A small image embedding model, trained from scratch.
Model: 64-pixel images, arch vit, activation quick_gelu, width 128.
Data: 195000 training examples, 1.8 epochs.
Rows from block 5 of a small image embedding model, named by matrix and row number. Rows with one number within an expert belong to one neuron, the router's apart. Each number is 500 + 40 x the weight over its row's rms, rounded and kept within 0 to 999. All counts start at 0. Numbers have three digits each.
After each expert's rows are labels from the 100 images, of 14976, where the router gives the expert most weight on average: "top examples" is what is common among them. Only what is clearly more common there than usual is listed. The data: scattered letters and digits in many colours. In brackets: how many of the 100, against the usual share in percent.
# router: router (model.blocks.5.mlp.router.weight, 32x128, trained with AdamW), inputs 0-63
# up: expert up (model.blocks.5.mlp.up, 32x128x128), inputs 0-63
# down: expert down (model.blocks.5.mlp.down, 32x128x128, transposed), outputs 0-63

# expert 12
router.12:449544524439515524518444536484552532565510502547576494529478521429531534532521516542464539495553482442569449525553486557525442535512438492492499494539437540520479528501494539437553546493547543
up.0:479433451552511542565488506497455550485501515465526478484539593550573510483491560551510556520518418509490512519489516449553478530450544534477476511421445598533532495455537467522465470496432464
down.0:499519486465506457457500562527536470508498503512485544461522521530507488460462411511524500499472488480470503548412483411470543553485483498502511436524542560476448444527487480448465549478521560
up.1:496522467494548448440450485475510499520529440488523470564515472617419527564451550473461545519532521491433460495514494539505519493506521473539437533450516500418504567506447489481509528473477520
down.1:460524476524454485547521592489519525482476498544468552555513528458600483524548471545509514527463550517488458541493510519498459492572439467504555589509554465562491498534546538508456512555441454
top examples: count: one (43 vs 17.2); the character M (42 vs 9.4); largest: M (40 vs 3); the character N (26 vs 9.7)

# expert 21
router.21:467495507486498514551493539461542537503557503524549492467495534433514445486595496486417505569543525449445486560554480537569474548498550460514478490505522521461434489441526522532546560510587496
up.0:521513503478488535486526579505501559550581536486523523482450479537486489520428456501504495477557558494470491473504496555491521454514511586528379506463520469507502463550525530507540532508474509
down.0:526439486527502498503407456576507528517424491454486449498580514528472377461590487494490530490494520458438477502490509471462499495507507464539452493535526544475454434487521426535483441499441506
up.1:489543481460549511505521473553454541494503485578490566514444521571479434531486517527530597458455528533488468454476511443478463486529487489488514448424493444504475485460508474565518419496396527
down.1:492480475457519444503441526529471481530478506491556518512495519454446475468529415504525486487517457529434498560498523482494514516518461469507448496482541494512518488499476524533514525507411459
top examples: the character Y (52 vs 9.1); largest: Y (49 vs 2.7); the character V (33 vs 9); largest: V (31 vs 2.5)

# expert 2
router.2:480534494506516439563467493526600544504483533510509498513466570453497475478608486458468566494487526466502554524542450589533566548494512498412497447491510479472433529453502576470528533511536498
up.0:397539415510544471457480479499454561525541580512498510472604503565483525473514425558422497492492440510530506525442532558484532476515573472538482487482496540491590498489535516527486501470473439
down.0:478559485467549445554473510476496473487492542473503553552440496456470490535462453505468538499491487402449486520510490465468432500473482429503480573502564595491433433481478488445497548461512490
up.1:474536500566501533447507466497508487462542561524574555489463463520527495461459422509392491470478470542445504558484530567567513541556500561533490549477480488441438535458517548544471434462405570
down.1:494480484479448443550481495496506475547488487465515481526491583508488501460495522454475470485448500486502484560462559477502513521595457506437437525474517485514549516571498467515462557525559505
top examples: the character C (35 vs 9.7); the character D (31 vs 9.2); the character E (29 vs 8.9); largest: C (27 vs 2.9)

# expert 3
router.3:519509497465491498522478504490535554528538510452500461534445506472508509559563518446449499600598530482490457569555464563562522581456546517487534459545552564470490479457505576474538509495577490
up.0:558483520444552568527500505499429429451530468444509438532438514478489490500507497441511547558440493509522541526516450605540507548505530547515446538490567531476515442491510511495441448511521508
down.0:481507502551562441494475443513539517542440554483505429489539535492522564448562497501546524485547465558539600452511540544524583542480440455491490489532473470466518513506487438476485499514531543
up.1:559518503463495491510517521493467467504514430527492559490478555614437495444538522398525532525555514557433521515482372528525488471464572473431504494504562428484485503484397499494537531535486469
down.1:471535459553490555418547467418494531448515527463565464481532580493554475450479511516449502542467463516500501494551500505490460563506488467500472561552513447490426484548509494504514560448432546
top examples: the character D (45 vs 9.2); largest: D (37 vs 3); the character 2 (25 vs 9.1)

# expert 23
router.23:485536530476523521516459527465550555556537483479536533489527537473535524522560505421479537572552544472435479524524438534553449555498544518498501468463503493473463485470496570533547553533601504
up.0:463533447483589431487443504490477472501490458507571507518510526506477487450537601532547567593476480508504504420483477560504483536483439492518490537596492557577518468518481484469512483452537509
down.0:535497478540524516524496553534527539498532454508466556535432484510459440503464531514513444458505554481504486499371489500465469565450559513460496529562456530519608538464525536488533527493483556
up.1:509530580470501516526436480465485410452533507526494540525435503454471485441481508532518492596422500548542486516417543542504525480521465460424547547575474532412467495495501535590495439442483498
down.1:429530503490469436432545553523503509556599523471545574479467487517466523487482473502500563504531558535447487495511447457483496503467488504508474547450470458535558467524477457505485451387552440
top examples: the character R (93 vs 9.3); largest: R (93 vs 2.9)

# expert 1
router.1:494528456475529537515482559455557549514560469557536517511428567453490551543548514442437524530526548494455474587528474559545446565526527466514439460472467546481442474538485578508553548526546519
up.0:468519556416561541503456537516518448455504529501520446520469501500488482557500469492596478549467526459507478490437488452498530515465532557505479477526473551565447476494447527469445478485472521
down.0:536568478595518529480538500520479474447478459502505501461530559525454474437518464507531512527548462520607443482528492428569508585479488525469479447557548515505482523553499499481535474502467511
up.1:437477533556518531441455541475477509514493573488464447513466549525474531431536481496505450514571578471486528495471466365543542563452441465526478504531495500498492437480513457510465428476521422
down.1:510585533417461549517526480496504496509528550465458485546499458445522433483555542495470520480526538498494529567483544500472526584520462480485439437521480586538502472482522444516574472493581543
top examples: the character U (50 vs 8.7); largest: U (49 vs 2.5); the character 7 (25 vs 9.1)

# expert 27
router.27:423491545500395449566480524537548490495571489491568474458515565446498493522545486432450443501472519446463490529545562491512459548519534518515568504468489483469511452508553554548456516484503509
up.0:503483535431548498583521514478421552540503515553446525471405554470541498516483527531499585472520563466482511475509554512469525533491605497481450547532452472551462525528443577488546512491502490
down.0:500477538454520423486490496449549561514571488445484529470501451482461491579508503509541510456470480539511522509415531514442449498480498526476493494571525502530589497520569458494551441446491460
up.1:453460511548561485438518568467452486524447471471490447484534519507435554507537566449470472493463490511457511494456498485445530516512530472552511475537513453460499461415543427437489495506514600
down.1:586481517495461478480500608471542526518528449524475513518530473455447545552479591462503542566505466489485550469564508518490405502462479539529538489505479468565531501440488484575422502462487433
top examples: the character G (29 vs 9.8)

# expert 4
router.4:503527515498498491575530481456579596519506497499529511525470483458506532557575516410440525510541546470456480551565419548527491572468532503562512439481524483443503484455525577485552540520606518
up.0:537455504533482447544542519479544528477419501522473555543426450471517536480439518438525423526470541488497530450481496512454547514516535506471548539527472523505586553553435472516556485462540523
down.0:460514526427520476555474504567538499474541409514552470441499475572489490598535468478506539496461513552457515499567506452496491493499397505516510419481506543470493463511460539500408522518562462
up.1:535518491488528504471408514435517490460483492534498500480509482463502513558549515503498512468476442412549460472457542420523557530462405465557576462419574460520456494550538473465510526516467493
down.1:464510534564484420458535498539531528493449511479431494482584539513410490461526481574467516464483434444525523471430481519469537462486440469490416513475529506460454483524521476572452518404484498
top examples: the character N (39 vs 9.7); largest: N (34 vs 2.9); the character 3 (33 vs 9); largest: 3 (31 vs 2.6)

# expert 7
router.7:541547470469494520540504504499505581544543497509479556486485551453526495526516535389494508532527515502506430519586430507468504579472481481501460484496542521441433500416517576525485542544603503
up.0:556487528526509540488462477491550545521566501527450501529498444493509570533446513568493531459461530575465481442440519476503477556517503422523533486533473589454475409546509573437544460461498473
down.0:543512515495566486471566533518456486539531484525506496523539480479503560538536493382468563459529470512480489514534409510580508449444562456533422495461449518515532470431502464417590424556460439
up.1:503432492493612507428506530526523467556522452467517499473548497444501522513560487474552521513512537519478519455513526431460511462488505556520529543512470549460397451495384523499525541504477455
down.1:417545491448539484529508544500563458468523479535479530500511537551475446482581478519530431457462585508477556504487594512536508503552550567454484534546493478471576556530494449517426530541431535
top examples: the character L (74 vs 9.2); largest: L (74 vs 2.6)

# expert 8
router.8:502514527444503525531494473470489512502555478492513476486451542433490528526494534403499500548507500465502441514536449551501426605506499513523501482517516496448541519456535522544545521495560498
up.0:499454500496531543547543503481506540450505527530526417438527506460472509575497588533448476555559494529491363446543559483379457507522457543486544430546532503495505448494526471458562507537489500
down.0:496545537543582556551465476481604446512448430459566508559488436531501525458490459545469523506513543461547544478460457522469504516528509490439530525480523563495497458493497498509579494523479508
up.1:466499473502533554530510561460511584594534476544470423508556490551523571526488478513467515479492478483560500544507437545461535449573494442529534532427436521501529556515437555437549489425468460
down.1:481479433558551509482497451530536468568563533483458476507504462496484469463480488481492522459470539486465485505520455496525514518426524523509602576492541606514498477465477471523482485534567532
top examples: the character R (38 vs 9.3); largest: R (36 vs 2.9)

# expert 28
router.28:471423528410518540547525516446556567499601499459501533526456616438503526556506462461465471530499567470458498573533440513517488539492522454509521513512534501446421534498547561473504501514526510
up.0:486475445512508508469538560509429506494504442555483490496499502550517478579399479423499523542582484494498486521476573500492512462534508590545487580473560522452522524535502452509421464567548513
down.0:441539484501535524530594479394541410544495452467465432486401427536494572465514537470536532459500467499439535524516524527506496510477465515561497504526498504461481503534549486580500498541481480
up.1:491564590482482479463500435468490454506494544529484516499481501519438471497502480500503509525573477484523485500486496613462503491481472554529493537474542525533460490483520521427542572463455540
down.1:507457509458426516488456532560549531502557535546518488436508480473498460508466533470535500511469497514469445527502488477467554482513476398470446419467518461486492468426519461496537455500492509
top examples: the character P (43 vs 9.5); largest: P (40 vs 2.8); count: one (39 vs 17.2)

# expert 29
router.29:492502507465541517553469482501582545523531468491540606431451545493498470518523510398449504499482531491487449564567422534513476577466536531500491452493527509478473489501521539547563550521553517
up.0:566486541442513465546435543523496590555522539494480515461519493450472508559530568557412467428513514538521488528516486467532506392540508417537453532484488511516460490601482475437500514468535525
down.0:499523463503511509593504530548565480491509440491531482491454519468483517486522520509525515475466462456538488439525483511516556448484450556534546463487549511491577480490445433473489492445563482
up.1:507581460593522495531494528422455507609496557479500546482485502535494501500515482504475484432524446571475548528555504442525459507438470449536515502473509448481472453509465457534549528442513460
down.1:428500509531492493496546533538572512539510422545488493500572460558550481464475529549565417510467466485561547489481455399428496463524422551543511504430582577452539488512511493468456479518548445
top examples: the character U (46 vs 8.7); largest: U (45 vs 2.5)

# expert 0
router.0:460521522447519549536486443500523516493518494530567493537449521520522476583471454501480517594531561441458482540546472530536472570461509463498483457545527508483459472452530566471567571499545524
up.0:473512519501488492528562510437482583499540593565507536470448503511520509523467469460552460495523484548505547529479519430521532505555477429525520473475459420477454561545491513465505461600492485
down.0:476502594513510451476522565583415479484429462465519497436526417536514556509475542507499528486484518489379494489543542558494566515494498449517478504515563493475549466496438452461453540485439542
up.1:529591433511489530477479535507535449497514455506524564516491532543474554482487465444417471562526467539481541486517473534504547485523450534565493534456532596540477508555491512505512472504464434
down.1:533555475512539539470433512495456489468519475501484483454530552508547517505506527511504524521427483512463457430409459530519538550497524491525500558496487505527423422509563506446536485577540401
top examples: the character B (25 vs 9.3)

# expert 13
router.13:490487497464499513600484445458568545517492482504510499491472522428484512527532488415434501520570523502464487549529423507541498540489535535524475449479454488463492446452528574543526570544566520
up.0:429500444540531488476502549481547488552515554476490532511486529468513496576508462509572504518481505507489476506495490522505484537432525485559493524540462472475558427473480537495518524600553467
down.0:473472479485455513484509455511459504507500568511551460467423458519536497528486509488509471467532470432472501404481484437486498462413522401466501392442554523494504443412515488486442516457483451
up.1:433518510473479546594543494483463516531501512469470548545491497475461548524415531524550463529443497565525499503498520526501474447484516560500521461484514502535541469518563518421456483472443450
down.1:516494508530553552426529501515466481446564447499501499559561455475500532440576500494455461438506535510533492521519512507468565508500461579428424491513565539509538475506499513521527464452461571
top examples: the character Y (40 vs 9.1); the character A (33 vs 9.4); largest: Y (29 vs 2.7); largest: A (28 vs 2.8)

# expert 5
router.5:492519517465498480511462478527544530499532493540528524480407535445544538509515478465486517595538512453469498526569394544537475547503503526500524447490514469477417470450526587527553556478582480
up.0:524487476514482539455483542484545605479483543496457578525523526520527485545491518539546435453436468556503463533515506489513431463498446531516545517584507480479490477490479496541475439479474567
down.0:519473487482506448480444462505475547498487497513496520516585522494442466517487462445510573512478490522483554474531574543517500504543417514499516450500513488477556458518535539547455390553592457
up.1:451566515501455457485556461498478472534485450524510441560517488529544556515459472452457543445507486567511523466448475541549467375449514518446551489448482486444531548539461465526508481476513483
down.1:464453566497456539534448516498505526501493492509478410560536444526518543575526522508589514509478524536603561529495512510430493560525486468511500575395573497511519547493511521489491432504427479
top examples: the character 2 (40 vs 9.1); the character E (34 vs 8.9); largest: E (31 vs 2.7); largest: 2 (31 vs 3)

# expert 14
router.14:490432490462497541527530447532585543502523510471524496520515500456546579547544511414478489539528523486445473559573487512542507565439523543501458457485531523423465543468508583571500540509565468
up.0:461516535533510472460457574501502482546453562504581492488524447508486514439528491466448533470511501581457460502461496565501565475469526474487530496534456525438484443487466511485396530535562518
down.0:539466484505505464521499422557493499527469485462517508489480484435510474424442438592528524614512467493491503459491419456515497457442536468515431452536487573428476483483434519458525495528535539
up.1:493509564475430583550545475457507469483522470523555491481539460527470438445498512467500453562489514522535491466498526430567421403564563512551553520457494546480482534480440481524465511477482500
down.1:446506514546498528478529552516511510571502447488469580544543474484490598496456461562524496524465470535460504498464516489485501499561464538512500491504509486583427515561512426491481463410485547
top examples: the character G (30 vs 9.8); largest: G (26 vs 3)